{
  "vocab_size": 182,
  "encoder_norm": "layernorm",
  "encoder_shared_expert": false
}
Rows from block 3 of the audio encoder of a small contrastive audio-text model, named by matrix and row number. Rows with one number within an expert belong to one neuron, the router's apart. Each number is 128 + 32 x the weight over its row's rms, rounded and kept within 0 to 255. All counts start at 0. After the name is the row's rms in percent of the matrix's.
Before each expert's rows are labels from the 100 clips, of 14848, where the router gives the expert most weight on average: "responds to" is what is common among them; "peak in band" is the frequency band that holds the peak. Only what is clearly more common there than usual is listed. The data: short pieces for a synthesised band: melody, chords, bass and drums. In brackets: how many of the 100, against the usual share in percent.
# router: router (encoder.blocks.3.mlp.router.weight, 8x320, trained with AdamW), inputs 80-159
# up: expert up (encoder.blocks.3.mlp.up, 8x160x320), inputs 80-159
# down: expert down (encoder.blocks.3.mlp.down, 8x320x160, transposed), outputs 80-159

# expert 2
responds to: key: F major (33 vs 4.2)
peak in band: 250 to 500 Hz (66 vs 12.5); 500 to 1000 Hz (34 vs 12.5)
router.2 106 [159 207 175 198 227 218 177 169 191 197 162 180 176 162 152 128 164 142  97  98  85 120 133 153 109 129 140 134  58 119 135 118 120 106 158 109 117  93 169 166  80  94 174 108 189 147 154 105 107 100  94 126 160 164 113 112  62 112 109  99 164 103 108 146  74 112 118 131 124 166 132  94 176 105 152 132 134 128 152 108]
up.0 093 [157 190  87  98 184 116  86 117 193 119  45  69 118  44 216 132 191  22 104 108  85 107 188 174 110 105 125 126  92 104 172 111 175  90 110 124  91 165 140 126 122 128 116 174 145 157 142  70 174 132 133 109 131 104  76  66 152 124 145 164 121 127  96 139  95 139 144 152 204 134 116  99 154 184 187  80  52 134 129 132]
down.0 098 [174 116  94 182 175 125  58 135 124 160 155  98 212  70 119 174 170 155 127  90  85 150 197 129  90 110 114 159 165 121 150 141 172 125 126  98 112  31 120 165  85  94 113 181 127 165 132 135 156 110 154 123 181 124  75 146 126 154 138 195 162 122 142 193 184  84 131 127 112 103 126 131  94 127 144 113  91 102 135 135]
up.1 096 [ 90 204 145 155 161 156 140 136 132 130 143 127  94 124 112 103 112  61 143  85 165 106 135 109  98 115 132 143 137 100 143 144 128  89 125 100 170  43 115 167  89 104 112 122 155 142  63 155 131 128 105  89 169 124 120 167  91 101 158 138 134  50  58  87 117 146 175  75 115 183  64 185 132  97 179  75  61 123 110 124]
down.1 098 [105  69 160 102 127  81  86 104 128 157  98 126 134 121 162 107 155 108 103 110 142 124 114 127  90 165 133  57 177 194 108 174  80 152 143  98 143 187 192 144 124 122 133  61 132 114 168 176 171 105  81 133 131 171 148 119 166 126 116  99 102  63 107  79 129 125 165 159 148 120 100  68 135 166 167 163 163 157 140 118]
up.2 102 [ 66 143 162 166 104 121 185 126 109 124 101  51 131  76 109 121 122 173 103 177 155 134 141 112 192  96 212 122 127 173 153 119 160  97 108 110 118 112  73  85 161 127 138  57 117  82 162 153 148 172 126 118  75 139 117 163 142  93 144 192 157 145 122 163 134  61 159 127 136 191 132 129 143 132 154 126 106 149 124 109]
down.2 101 [ 91 117 116 148 133 129 117 127 130  86 151 157 112 181 115  67 134  66 116 206 126 112  97 150 124 157 180 160 126 113 168  92 103 121 160 159 140 100 120 140 111 114 109 114 139 146 153 115  92 165 164 117 130 103  83 125 132 118  84 134  82 140 141 133 108 128 134 105  66 147 171 131 119 127 191 131 200 175 123 154]
up.3 097 [129  85 159 145  76 143  96 112 128 106  92 120 177 128  45 125 116 128 111 113 116 127 177 153 130 122 145 197 133 119  80 132 138 125 180 123  94 158 137 143  77 143 170 119 121 162 111 163 127 137 187 124  73 111 172  98 120  94 122 121 174  98 139 125  85 103 134 123 180 122 190 176 178 137  92 124  88 131 138 139]
down.3 101 [163 177 109  93 133 147  90 113 106 114  97  97 120 110  99 129  80 121 151 167 140 145 150 154  76 129 144  79  80 167 123 150 133 154 118 140 158 160 170 111  73 165 142  75 157 103 152 145 141 109 145 125 140 128 106  96 115 110 102 110 127 115 130  83  79 163 145 168 130 125 143 154 142 104 133 104 109 138 136 119]
up.4 091 [137 148 119 107 117 143 124 148 110 128 114  84 167  99  85 135 138 123  99 206  84 129 103 151 134 140  81  92  77 166 143 136 159  85 171 153 142 154 136 112 130 164 126 207 137 210 166 143 148 117 157 148 145 112 148 125 102 175  82 138 156 128 161 131 109  69 137 136 159 174 178 118 170 158 108 169 195 156 135 199]
down.4 101 [158 107 161 116 187 138 168 104 117 157 126 123 135 114 148 142 149  73 162 147 129 144  79 171 128 109 138 182 157 170 139 171  91 182 124  61 189  82  78 126  89 128  81  72 150 111 125 105  89  52 127 102 126  72 154 104 134 159 136 131 140 114 128 115 159 128 146 119 114 149  87 127 131 146 180 189  88  56 130 115]
up.5 102 [107 137  68 169 119  97 111 206 109 115 180 115 112 151  47 100  95  26  46  90  62 137 172 129 117 114 123 188 136 167 149  84 135 156 106 110 152 129 145 113 144  73  42 118 161 133  99  99 129 116 115 160 118 144 128 141 166 130 136  73  94 140  65 162 121 110 160 154 139 105  90 103 132 140 105 120  68 162 186 163]
down.5 104 [142 107 116 106 160  97 119 129 119 158 175 141 176 141 130 103 121 137 153 130 115 161 136 114 124 126 153 121 128 167 121 125 110 135 120 193 177 117 139 154  82 149 102  81 148 124 138 148 206 130 113 132 159 158  12 121 122 101 140 108 127  85 174 129  99 143 139 138 140 176 121  35 141 119 112  87 128 179 118 111]
up.6 100 [121 183 167 102 127  96 153 106  86 228  87 155  96 116 115 147 134 117 151 134  89 104 110 126  91 179 108  99  73 158 159 109 109 100 187 127 236 160 123 125  94 212 122 159 167 185 116 120 196 146  63  82 153 140 202  86  86 135 136 127  87  76 164 127 203  94 108 149 115 116  92  47 162 152  97 140 120  73 153 164]
down.6 095 [142 108 127 117 185 139 146 141 122 159 121 105  81 145 144 166 125 137 115 128 102 135  84 107 117 139 156  96  65 135 168 160 158 171 106 124 106 139 158  95 115 100 128 118 117 103 120 148 160 125 100 111 125 160 146 166 123 164 192 138 143 147 129 140  88  92 210 201 126 146  82 134 112 130 127 156 145 162  94 123]
up.7 103 [195 130 153 149 143 136 105  92  71 187 146 179 152  82 136 129 151 125  64 106 161 190 104 103 152 142 121 129  71 202 147 109  99 109 166 128 109 106 116 114 148 146 129 160 122 161 116 102 161 145 143  72 152 167 171  91 159 120 105 115 143 160 202 169 102 138  90  92 181  92 148 122 109 152 170 226 202 146 146 123]
down.7 102 [148 169 125  88 125 165 155 148 155  97 124 130  21 107 159  93 153 153 106 149  69  58 154 145  90 131 132 170 172 169 118 107 123 127  96 145  92 154 128 101 137 141 158 147 113 126 114 126 131  89 177 112  77  59 143 164 150 157 193 173 158 144 170  79 151 120 149 192  84 160 157 116  98  79  75 152  98 113 111 126]
up.8 097 [191 145 120 158  88  93 114 132 155 157  69  76 156 113 167 116  91 190 136  23 150 107 188 140 192 127 124 138 179 156 150  78  99 150 185 128  95 144  97 150 128 140 133 139 151 128 161 159 105 136 116 112 146 109 196  64 157 143 125 137 150 170 129 197 158  73  78 124 131 121  99 135 116 103 106 175 135 162  91 142]
down.8 095 [211  90 134 128 148 141 158 134 169 142  88 129 115 112  95 137 153 148 184 162 139 152 130  79 146 188 103 177  99 143 145 163 103 122 105  57 134 119 145 120 140 136 134 164 111 103 178 122 149 158 155 128 103  95 129 115 105 117 179 186 138  74 133  73 150 185 151 171  87 106 201  88 165 147 178 140  95 138  79 199]
up.9 102 [ 72 115  82  45  99 127 173 150 138 176 155  62 119 116 124 108 130 166 116 126 169 125  94 123 119 117 135 178 182 123 148 152 110  92 101 129 119 143 155  99 184 204 110 105 130  99 107  87 108 124 142 209 148 196 112 111  85 112 109 122 149 142 141  99 117  99 122  59 122 167 115  66 110  96 115 141 149 111 138 121]
down.9 103 [128  93 115 137  74 113 126 167 141 112  71 156 151  74 128 135 142  78 188  81 151 115  89  89  92 155 154 129 132 144 195  97 165 145 119  91 125 143 159 178 147 113  99 171 157 107 147 139 138  95  77 156 147 143 154 164 153 127 189 144 156 142 163 193  82 135 100 175 186 126 164 126 142 139 178  96  76 107 130 143]

# expert 0
responds to: snare (60 vs 32.4); ride cymbal (46 vs 11.3); text has "noise" (29 vs 10.3); tempo: 160 to 170 bpm (25 vs 9.8)
peak in band: 4000 to 8000 Hz (99 vs 25)
router.0 099 [169 172 154 133 119  89  94  67  93  79  78  77 118  70  87  86 122  95  93  78 106  84 126 155  77 123  68 113  41 135 121 170 154 148 130 150 104 155 113 106  97 133 203 139 130 107 205  79 148 105 133  94 129  95 130 187 130 113 116 108 153 108 145 138 201  71 127 138 148  84 124 123 107 134 165 122 145 169 125 129]
up.0 097 [105 131 159  62 116  56 153 128  79 158 114 125 110 132 127 101 127  82 125 109  72 130 126 160 125 122 136 152 128 113 176 154 143 194 104 160 114 124 158 126 117  85  79  91 118 115  98 135 190 167  80 114 124 156 157  92 126 118 133 169  93  75 149 116  96 135  41 186 121  79 127 190 135 144  66 126 168 134 208  78]
down.0 095 [223 154 137 129 140 103  79 184 125 137  47 164  67 147 154 160  88 161  42 141 126 168  68  85 173 114  69 102 134 124 117  65 105 117 193 148 103 132 101 175  53 136 116 199  56 124  88 104  95 124 116  98  65 140 117 107 145  94 156 156 118 130 162 107  99 138 135  84 167 157 151 144 142 156 139 132  93 118 129  90]
up.1 097 [133 104  86  22  98 118 129 106 135  98 105 142 116 160 166 132 159 122 133 115  92 126 124 117 137 126  99 129 138  24 148 124 142 122 150 156 113 139  66 170 116  91 194 148 124 119 113 148 177 116  82 164 142 164 179 120 162 197 119 143 124 136 104 112 128 175 142  84 181  96 181 121 169 104 141 110 191 136 174 145]
down.1 106 [138 102 154 126 117 139 116 161 123 189  80 148 123 136 117 164 117 146 146 149 134 104  99 170 166 128 162 162 178 158 116  93 139 148 148 123 160 161 126 110 128 112 175 103 137 148 106 139 105  54  88  87 101 174  96 146  92  85 163 189 117  68 113 189 160 116  70 146 155 138 145 107 117 141 134 121 166 151 150 188]
up.2 104 [176 139 201  97 162 176 153 180 153 120 150 151 161  90 104 148 198 150 107 104 155 140 126 125 152 144 157 153 159  89 113 180 108 101 122 140 103 120  97 125 157 111 161  87 155 126 101 141 108  90 152 127 146 127 117 178 164 100 122 140  98 144 125 146  80 102  79  99 144  33  91 173 199 147 155 140 144 159 139 116]
down.2 101 [143 121  79 125 169 132 162 144 134 138  89  70 112 138 153 121 142 129  88 125 163 118 145  96 117 114 190  99 121 139 110 156 103 115  87  89 155 134 145  94 146 122 175 132 108 154 100 144 126  88 118 142  90 154 101 141 125 113 122 196 122  95 116 137 187  91 124 137 119  83 101 180 136 146 102 168  67  81 115 135]
up.3 101 [146 131 103  98  66 102 136 116 183 195 102 123  63 162 103 127  97 142 177 114 199  90 192 135 123  84 181  87  95 122 128 107  91 125 149 174 107 111  95 115 131 123 100 106 120  99 137 130 129 146 176 195 146 130  83 125 136  89  96 137 151 187 146 140 141 103  59  91 154 160 170  83 127 160 124 153 116 137  92 136]
down.3 093 [168 108 135 138 111  65 112 116 164 115  85 146 169 182 105 140 153 138  92 140 113 111 100  49 147 119  81  71 141 170 102 182 167  91 150 113 119 108 114 101 119 140 128 137 161  87 136 126  79 146 117  78 107 122 111 151 142 171 105 147 108 101 126 158 182 129 142 116 112 139 127 126 120 131 201 144 115 103 108 124]
up.4 104 [ 75 182 140 130 127 156 146 141 172  83  98 132 139  71 160 105 118 142 159 137 157 127  34  94  71 104 184 151  76 136 134  79 129 110  92  90 124 117 136 129 133 138 124 136 192 107 118 124 104 155  70 100 172  78 148 142 154  84 163 111 114 112 167  94 129  96 117 133 132  80 144 137 172  10 129 186 130 113 107  76]
down.4 107 [125 225 153  95 149  92 101 105 154 152 105 138  78 148 131  46 114 143 106 167 110   0 114  89 152  98 125 110 196 116  92 107 119 106 105 115  92 152 123 122 151  97 101 122 130 146 156 156 133 100 134 130  94 196 100 149 191 149 137 134 162 128 126 119 126  91 177 149 126 114 107  70 108 141 108 138 144 142 146  82]
up.5 107 [117 144 145 151  94  92 143  94 160 128 134 134 137 114 141 148 129 102 138 137 167 110 111 113  82  97  89 131 103 151 116 130 122  38  92 146 126 101 163  86 137 109 156 112 160 116 126 169  99 167 135 147 158  79 150  91  71 167  81 134 139  81 156  83  62  50 128 137 104 134 112 166 152 142 115 144 169 120 145 167]
down.5 097 [120 152  92 116 134 127 147 107 125 171 101 164  81 185 107 143  63  95 160 155 113 128 139 136 168 192 103 159 133  86 180 117 169 205  98 146  54  79  96  96 129  76 124 105  91  96 107 157 113 104  76 142 149 157 163 153 122  97 139  90 169 140 191 135 174 116 136  97 115 170 122 133 134 121 158 122  74 177 166  87]
up.6 106 [122 150 114 156 116  88 143 174 151 125 170  76 141 137 127 130 120 136 151  92 169 152 117  99 125 138 142  62 153 146 113 136 196 147  45 133 106 129 145 114 153 152 135 107  91 100  65 164 167 137 169 155  87 139 132 122  68 158 118 138 111 118 125 108  94 159  91 147  95  92 161 126 115 108 128 112 188 123 166 130]
down.6 097 [165  72 131  88 175 163  70  92 162  86 124 110 116 112 143 168  82 107 120  99 132 118 147 114 139 144  49 127 120  99 145 149 154 118 175 115  80 110 132 102 108  96 119  66 155 123 140 157 148 106 126  79 135 170  78 218 125 201 112 129  93 139  60  70 142 137  66 134  94 151 124 148 103 113 112 126 107  91 141 115]
up.7 098 [127 145 130 131 133 141  94 172 120  80 140  96 114 110  50  99 125 101 118 161 126  42 132 140 132 153  98 116 130 147  97  95 142 102 230 170 184 121 137 104 154 106 215 153 150 155 147 148 124 118 100 106  53 119 134 179 150 142  65 109 172 118 148  83 122 204  95 123 152 139 122 181 159 104 146 114 118 141  94 118]
down.7 103 [ 64 137 117 178 147 140 133 142  79 149 153 142 120 112 125 168  79 140 136 110 175 138 108 136 204 150 140 149 151  88  99 151 117 172 132 157 164 134 133  90  96 191  98 147 136  48 111 173 101 126 142 140 160 144 187 156 125 102 148  75 117  97 171  95 149 123 160 119 149 135 122  74 157 120 108 151 167  99 177 127]
up.8 098 [132 169 182 143  97 124 132  71 130 182 136 127 156 118 143 109 146 201 172 108 112 111 121 130 169 140 115  85 102 128 142 147 104 125 132  64 213 129  51  94 100 101 117 107 105 127 119 158 132 164  87 102 115 139 112 145 185 157 109  88 141 117  94 144 129 118  83  88 173  76 122 107 103  91 140 123 138 165 118 116]
down.8 105 [146 152 142  90 123  98 126 129 130 141 173 107  98 168 148 101  45  87  87  66 141  96 111  87 109 230 194 127 125 106 118 129 105  88 133 112  98 130 156 133 114 146  50 113 107 122 121 151 111 111 126 184 141 109 151 123 214 132 143 163 189 172 150 110 137 103 128 155 145 180 136 146 123 149 128  70 114  81 186 115]
up.9 101 [156  92  50 162 109 113  60 162 142 150 148  99  85 159  86 111 143 124  89 151  71 121 170 186 121 175  96  99 125 156  94 105 135  53  80 124 128 214 139 176 170  70 125 148 134  96 120 129 118 140 187 117 210 118 109 105 174 142 148 138 135 119  83 134 140 115 156 137 136 112  88  67 111 113 153 172 144 110 134 139]
down.9 098 [199 146 145 172 159 138 140  94 137 117 120 139 125 163 120 142 106 127 158 146 137  72 146 134  80 143 106 171 163 152 189 107  74 130 194 125 106 123 121 171  83 172  96 142 137 186 129  74 118 137 157  94 146 148 125 118 158 113 160 121 152 146 116 146 175 119 109 148 120 135 125 179  79 149 171  87 152 170  89 111]

# expert 3
responds to: key: G# minor (40 vs 4.3); key: G# major (33 vs 4.1)
peak in band: 1000 to 2000 Hz (92 vs 12.5)
router.3 091 [ 49  54  41  43  72  87  70 134 152 131 160 108 106  87  58 174 122 146 103 132 124 172 159  87 122 105 149 117 167 136 110 108 147  81 149 125 157 168 108 103 164  86 125 129  82 141  55 157 154 134 162 165 124  76 141 117 138  82  74 204 126 123 102 138 174 159 164 134 156  68  72 161 113 118 106 131 143 145 145 148]
up.0 094 [ 91 128  89 133  98 155 181 160 150  78 142 187  72 166 110  87 132 124 100 118 140  79 108 152 122 149 181  76 134  81 118 179 107 161 145 121 151 140 109 147 200 147 113 158 190 151 129 129 178 129 117 113  62 115 175 151 141 161 186 173 138  61 124 114 170 155 156 120 100 138  91 167 128 137 108  52  91 138 111 114]
down.0 092 [115 164  99 129  89  28  84 131 111 147  97  96 151 131 138  90  80 150 120 119 150 119  78 164 136  77 105 118 104  88 161 105  97 185 105 122 100 190 105 140 164 111 133 166 134 120 122 156 147  90 110 129  65 131 136 139 131 133  84 134  98 121 216 187 145 103 137 178 145 129 110 139 154  80 144  98  95  82  66 137]
up.1 100 [150 142 213 141 160 165 133  88 119 119 164 163  64 181 159 143  85 129 124 143 115  67  90 205 123 108 123 128 149  66 132 151 144 154 137 125 128 129 104 158 163 176  86 133 139  87 109 135  58 136 101 116 155 163 181 161 144 107  95 105 121 102  98 163  87 133  88 150 125 128 119 193 159 187  91 121 163 108  90 132]
down.1 095 [ 89 159 124 133  87 127 180 164  64 133 107 102 153 105 140 166 126 131 144 134 102 129 155 166 114 126  83 144 128 137 102 105  74 140 139  81 133  48 140 167 109 126 143  89  92 107  85 103 152  80 168  51 104 145  81 158  59 186 116 137 138 160 131 136 109 124 178 177 134 145 146 158 160 132  61 131 191 128  90 146]
up.2 094 [164 117 146 137  93 135 144  64 122  89 141  66  61 104 139 141 123 150 120 115 145  98  99  91 107 161  81 140  90 198  72 148 110 128 151 107 181 209 158 143 149 131 195 110 102 156 143 123 129 206 123 133 112 117 143 103 178 118 170 163 149 187  82 160 160 103 180 164 106 107  79 154 126  73  99 103 101 109 181 137]
down.2 094 [ 82 151 103 188 135 201 152 122 154 141 156 155 114  69 109 183 145 151 107 148 140  92 159 120 160 134  84 152 106 101 118 137 165 129  92 228 135 115 164 122 175 110 160 152 107  81 127 132 106 118 114 134 134 112  85  65 169 155 180 155 146 140 105 163 176  98 106  97 134 111 108  76 163  67 116 199 128 108 126 119]
up.3 101 [118 115 162  47 103 131 152 164 130  78 109 114 146 122 155  94 158 119 132 139 115  96 109 171  54 118 112 149 162 142 161 150 129 128 156 166 151 137  87 149 150 152 129 163 131 165 158 130 150 154 138 166  67 124  64 115  51  95 164 132 115 177  78 101 111 131 144 100 139 164 149 156  95 132 145  97  92  88 170 103]
down.3 099 [ 38 197  69  97 145 125 103 127  66  76 147 129 153  92 142 105  73  74  85 133 176 113 149  92 103 144 122 161  99 116 103 119 116 109  54 169 133 127 149 111 144 130 133 115 129 209 129 134  72 150 145 118 149  57 166 139 107 174  90 167 110 131 173 117 137 131 145 122 101 126 115 124 189 125 131 128 136 156  91  92]
up.4 099 [154  71 104 128  86 116  85 146 113  98 134 105 187 132 106 212  78 132  68  79 163 146 148 125  75 146  89 178 165 130 105 163 144 204 108  70 175  72 101  99 144 144 146 150 172 135  78 138 155 171 184 124 104 135 130 151  86  89  97 121 187 163 164  91 205 144 101 135 110 167 139 114  81 107  92 100 160  50 149  99]
down.4 100 [123 172 111 143 144 171 158  64 156 126 136 129 127 115  95 112 145 136 108 119 122 115 147  88 171 165  52 165 165 133 137 171 154 121 106 118  43 145 174 120 131 119 120 137 119 146  67 179 145 129  78 136  66 142 125  97 137  61 153 112 139 165 164 125  99  70 121 138  68 146 116  60 177  89 154 120 129 149  91 115]
up.5 099 [157 217 116  88 164  74 190 114 156 106 123 101 157 146 109 139 166  75 137 173 189 131 192 120 134 129 176 159 140  86 112 172 143 185 120 168 149 138 119 114 139 168 112 133  50 170 118 107 146 157  90 147 131 132 150 112 176 123 120 129 148 142 109 120 130  88 145  83  86  87  77 173 158 124  87 117  94 133  92  99]
down.5 105 [139  38 164 146 130  74 160 177 105 153 153 100 179 164 177  88 170 109 127 103 163 107 108 137 151 118  94 149 129 135  97 129  96  43 136 186 131 151  67 116  67 122 124 140 144 160 110 116 125 144 122 114 121 122 152 120 167 149  97 127  85 135 102 126 134 138  85 145 134  81  90  74  55 164 139 110 176 120  92 114]
up.6 111 [134 142 149 164 134 155 166 100 133 106 107 199  88 160 189 177 151 120  87 167  73 144 107 142 135 128 202 103 122 133 170  61 135 148 111 144 180  75  63 109  62 163 145 107 120 172 119 149 111 159  84  74 140 126 127 130 153 135 170 128  94 134 122 176 176 133 120 117 147  80 131 132 151 111 123 116 135  66 191 155]
down.6 097 [133 148 108 173 124 128 101 169 143 156 134 172 117  77  88 119 154 141 112  60 193 179 148  84 142 155 127 128 116 170 169 154 173 139 125 153 122 152 150 165 171  86  64 142 166 125 138 154  93  89 134 169 171 166 145  61  95 159  99  91 160 112 167 142 164  79 123 131  93 141  92 157 116 134 108 166 127  95 131  86]
up.7 110 [111 100 135 144  87  99 128 106 179 169 111 104  89 126 133 138 166 141  68 176 136 134 127 111 182 115 181 129 137 146 142 153 125  48 129 107 107 131 192 150  96 123 176 113 176 154  63 129 148 134 165 178 117 137 172  97 140 194 130 119 138 128 118 112 119  83 145 135  99 121  92 133 165 156  80 151 194 135 115 140]
down.7 110 [168 108 110 101  93 140 122 111 103 132  91 102 134  87 117 228 110 137 101 132 118 135 150 126 151 175  97 144 156 152 124 115 138 119  57 138 146 171  90 108 144 142 125 100  78 118 140 206 137 102 141 164  95 134 130 144  73 196 164 123 176 144 179  70  97 125 166 117 105  93 118  86 116 159  92 209 106  83 170  98]
up.8 100 [189  45 139  86 132 137 219 128 135 125 122 139 131 129  74 107  85 103 162  48 148 184 122 108 104 147  96 153 127 147 159 131 108 113 153 121 159 164  97 120  93 111 125 109 160 162 145 167  86 130  93 126 183 108 156 132  98  77 146  38  65  74  65 108 114  68 161 118 107 162  65 164  71 171  83 109 138 119 134 149]
down.8 100 [ 67 165  67 135  79 145 162  92 133 147 139 130 109  69 119 192 171 193 170 203 144 153 115 177 122 104 150 136 141 152 121 158 170  94  92 134 154  84 137  95 126 206 183  81 136 132 138 162 153 128 137 116 152 119 120 161 151 117 172 101  63 126 115 105 123 217 103 164 109 112 142 149 115 118 194 107 162 126  99 153]
up.9 101 [147 161  80 149 121 170 188 100 144 121 139 134  86 131 169 139 170 106 129 137 137  98 134 129 102  67 158  76  94  97 160  57  84 146  99 135 140 176  52 177  91  58  90 159 121 165 155 143 131 166 134  78  64 154 157  78 162 113 123  98 135 172 150 115 100 147 102 132 157 100 140  95 153 125  78 155 188 119 165 179]
down.9 106 [138 111 162 113 144 152 100 129 107 144 154 101 120 104  97 125 158  84 145  76 106 127 124 105 176  75 124  98 157 159 148  15 141  91 125 147 117  49  96 201 168  69 123 117 131  78 158 127 137 177 157 189 122 154 131  67 128 138  83 132 142 107 103 153 110 157 103  99  95 140 152 190 152 189 166 132 157 143 134 132]

# expert 6
responds to: drum pattern: march (50 vs 5.5); bowed string-like (38 vs 14.5); clap (38 vs 16)
peak in band: 2000 to 4000 Hz (68 vs 25); 1000 to 2000 Hz (32 vs 12.5)
router.6 105 [ 62  32  62  55  32  43  96  98  93  88 137 108 111 120 119 125 119 135 149 170 159 151 128  89 118 146 131  96 199 135 127 121 130 116  73 159 183 129 126  87 173 141 104 119 102  96  90 132 163 176 179 169 152  79 151 158 174 136 157 160  81 145 101 118 137 135 147 159 103 134 115 117 111 133  94 155 129 130 107 176]
up.0 097 [102 188 116  65 141  96 114 150  89 160 166 171 128 163 152 111  86 151  92 113  90 117 116  91 133 133 107 152 130  62 147  99 138 103  51 134 112 132 146  77 108 126 119 147  84 144 144 136 114 158 105 101 118 169 124 103 148 155 149 187  85 120 166 137  82 123 155 135 158  93 141 122 124 149 121 161 133 162  87 134]
down.0 096 [123 132 108  88 132 112 153 109  94  86  84 156  99 124 134 148 159 122 187  90 197 103 164 151 126 111 142  30 147 132 145 128 140 101 136 193 158 183 124 135  88  80 130 149 154 128 148 118 118  77 166 149 128 121 125 105 171  91 123 145  85 120 184 140 140  70 122 230 122 163 164 158 165 160 163 145 108 150 156 118]
up.1 103 [110 179 154 125  82 128  92 143 103 104 153 168  97 213 136 144 139 184 153 127 149 124  66 106 174 143 117 125 167 103 117  80 129 161 144 135 124 156  81 105 153 153 228 163 165 124 151 141 157 123 180 142 133 147 127 115 151 107 116 164 131 203 100 117 132 129 111 180 154 166 104 129 110 105 129 157 143  91 136 114]
down.1 098 [ 97 120 110  99  83 142 111 120 130 139 124 108  97 157  55 138 119 175 185 176 127 144 107 117 162  40 170  82 145 103 103 118 123  90 119  89 138 119 142 147  86 109 139 120 131  80 141 127  99  89 132 104  68 156  98 100 138 130 124 177 137 106 128  15 157 145 154 196 110 152 126 153 113 127 100 107 125 176 116 154]
up.2 096 [ 83 148 134 154 151 157 144 131 145 169 146 156 124 133  76 140 180  87 174 133 149 151 179  88 125 149 119 133 145  64 125 110 123 151 139 115 154 150 106  75 170 133  98 142 120 152 173 157 183  93 168 110 102 144 118 157 131  91 154  98 116 157 147 130  96 135 173 156 119 159 121 118 131 184 143 107 124 139 129 125]
down.2 096 [128 146 114 144 158  56 142 133 131 117 102  78 155 128 107 149  85  71 114 117 144  80 129 136 129 128 161 104 122  93  78 111 105 106 164 138 141  97 128 168 119 114 121 107 148 136 174 155  91 143 154  73 128 159 118 132 104 112 148 145 144 153 138 101 131 105 114 103 146 115 159 112 155 163 110 165 111 130 140 117]
up.3 100 [ 95 154  97 132 120  93 143 167 187  89 192 142 170 140 123 135 115 164 120 136 203 108  93 152 120  72 117 133 185  84  52 120 104 100 114 161 151 123  91 127 161 108 119 129  99 100 184 179 104 165 132 104 146 110 153 217 113 157 141 106 137 131  51 127 108 131 125 136 140 165 160  98 104 105  64 123 128 134 129 143]
down.3 096 [114 144 133 162 110 104 147 124 115 107 158 102 172  98  95 155 160 148 156 102 120 135 192 139 109  89 120 175 209  82  79 112 133  83 106 123 149  70  78 130 153 134  84 167 107 147 104 147 103 144 140 113 103 113 157 123  65  96 175 150  99 112 104 194 125 162 124 134 151  87  98 152  99 122 127  92  98  37 135 152]
up.4 094 [158 158  94 150  80 135 148 194  92 133  94  85 137 116 162 120 127 128 113 115 107  48 170 113  70 121 187 125  82 199 182 148 146 124  97 117 123 147 135 151 159 138 109 132 102 165 122  96 149 147 146 154  49  82 167  84 122 128 149 126  92 138 114  63 139 101 111 116 137 113 180  62 120 118 157 148  77 140  58 151]
down.4 103 [100  87 124 197 135 141 149  39 127 105 123 100 145 176 173 192 161 110 119  97 108  92 142 123 119 111  83 102 151 139  94 156 115 173  84 148 121 122  62 101  85  73 185 115  85 129 155 129 124 140 107 156 202 139  77  95 160 132 108 116  81 176 167 180 135 151 136 173 121 119 142 136 155  96 172 129 142 116 136  68]
up.5 103 [104 156 133 150 132 174 109 153 135  98 107 156 118  92 148 159 153  63 133 132 163  96 116 113 168 139 144  63 100 119 107 112 143  86 162 115 161  68 172 121 134  62 126 113 107 146 132 130 149 158 166 122 127 166 109 151 132 107 118 115 174 122 116 163  95 157 140 152 120 164 117 125 169  77 149  90 135 157 156 161]
down.5 102 [160 120 165 146 116  68 174 147 112 144 178 180 144  99 106 129 107 192 179 120 137  88 125  93 127 126 127 109 170 171 143 139 151 128 140  93 115 133 124 108 120 128  98 123 149  93 116 194 124 142  96 129 153  98 131 195 145 117  93 125 128 121 176 112 163 169 114 149 136 155 132 116 121 152 172 184 104  78 137  83]
up.6 105 [134  98 138 135 106 122  70 138 108  82  99  69  90  80 164 173 128 151 109 125 142  78 147 105 175 106 100  93 174 138 125 165 111 142 154 167 158  99  76 122 133 211 142 106 139 131  60  78 105 159 111 156 144  90 138 163 140 171 158 166 143 119  99 117  90 128 168 103 125  99 135 185 148 117 168 145 147 109 157 115]
down.6 091 [136 109  87 103 115 105 122 129 111 114  85 124 141  78 174 133 158 141  99 108 122  92 106 109 105 123 130 128 193  62 114 169 141 105 130 107  88 140 161 162 132 127 117 106 124 143 130 121 153 148  40 120  98 199  32 132 150 127  99 171 123  85 165  91 129 101 124 129 129 144 122  91 100 154 150 121  87 131  95  92]
up.7 097 [127  98 161 105 142  91 116 111 124 151 185 130 116 115 122 103 133 105 116  91 143 106 104 104 143 131 100 177 157  80 149 105 110 131 101 149 157 163  66 221 105 160 131 127 122 131 108 134 133 151 222  84 194 157 102 134 102  97  85 137 144 145  78 182  64  81 125 145 181 121  75 104  90 121 152 109 200 121 109  96]
down.7 106 [123 108 159 183  89 153  72 162 138 131 158  76 188 108 189 122 115 124 125 171 131 107 112 162 101 148 140 180 102 113 120  78  84 139 103 157 169 136 176 183 132 168 154 150 171  61 131 145  87 203 195 164 128 127 117 159  69 159 118 175 140 158 118 151  84 130 156 128 138 124 117 136 117 128  98 145 150 117 123  86]
up.8 114 [145 134 182 132 118 102 117 155 157 116 153 156  78 161  86 133 124 115 130 112 100 142 153  91 118 138 103 131 125 100  52 142 191 132 147 221 172 138 125 140 122 110 182 168 103 116 131 183 165 140 137 124 141 118  75 197 147 146  29 121  67 128 156 174  94 113 132 108 175 181 160 180 139 108 169 184 116 101  83 141]
down.8 107 [ 75 108 122 135  63 141 162 121 151 110 150 127 118  92  73  92 146  89 159  96 195 165 128 106 107 117  15 145 127 172 162 116 116 121 157 148 194 111 180 104  77 133 145 107 166 128 123 131 120 132 136 121 115 137 151 110  76 102 154 119 148 126 124 163 121 181 165 103  71 102 101 119 106 153 188 108 114 118  88 189]
up.9 105 [151 107 120 119 174 119 109 144 114 122 116 108 134 108 120 134 167 160 150  60 179 120 119 151 135 141 117 141 164 131 101 100  97 132  93 150 143  82  71 132  92 148 160 109  70 127 115  66 120 183 142  51 199 169 151  79 100 125 107 139 115 143 175 127  80  87 183  79 101 134 174  97 140 171 113 150 181 142 145 160]
down.9 100 [ 87 165 121 122 132 106  74 104 165 123 123  95 131 139 126 147 130 160 124 123 117 178 195 146 161 106  81 149 186  94 167 160 185  93 104 188 166 149 156  77 119  94  80  98 118  63 139 114 152 128 103  93 128 116 110 130 119 116 146 123 164  64 135  81  89  81 153 111 119 103 131 157 119 129 143 128 106  20  97 104]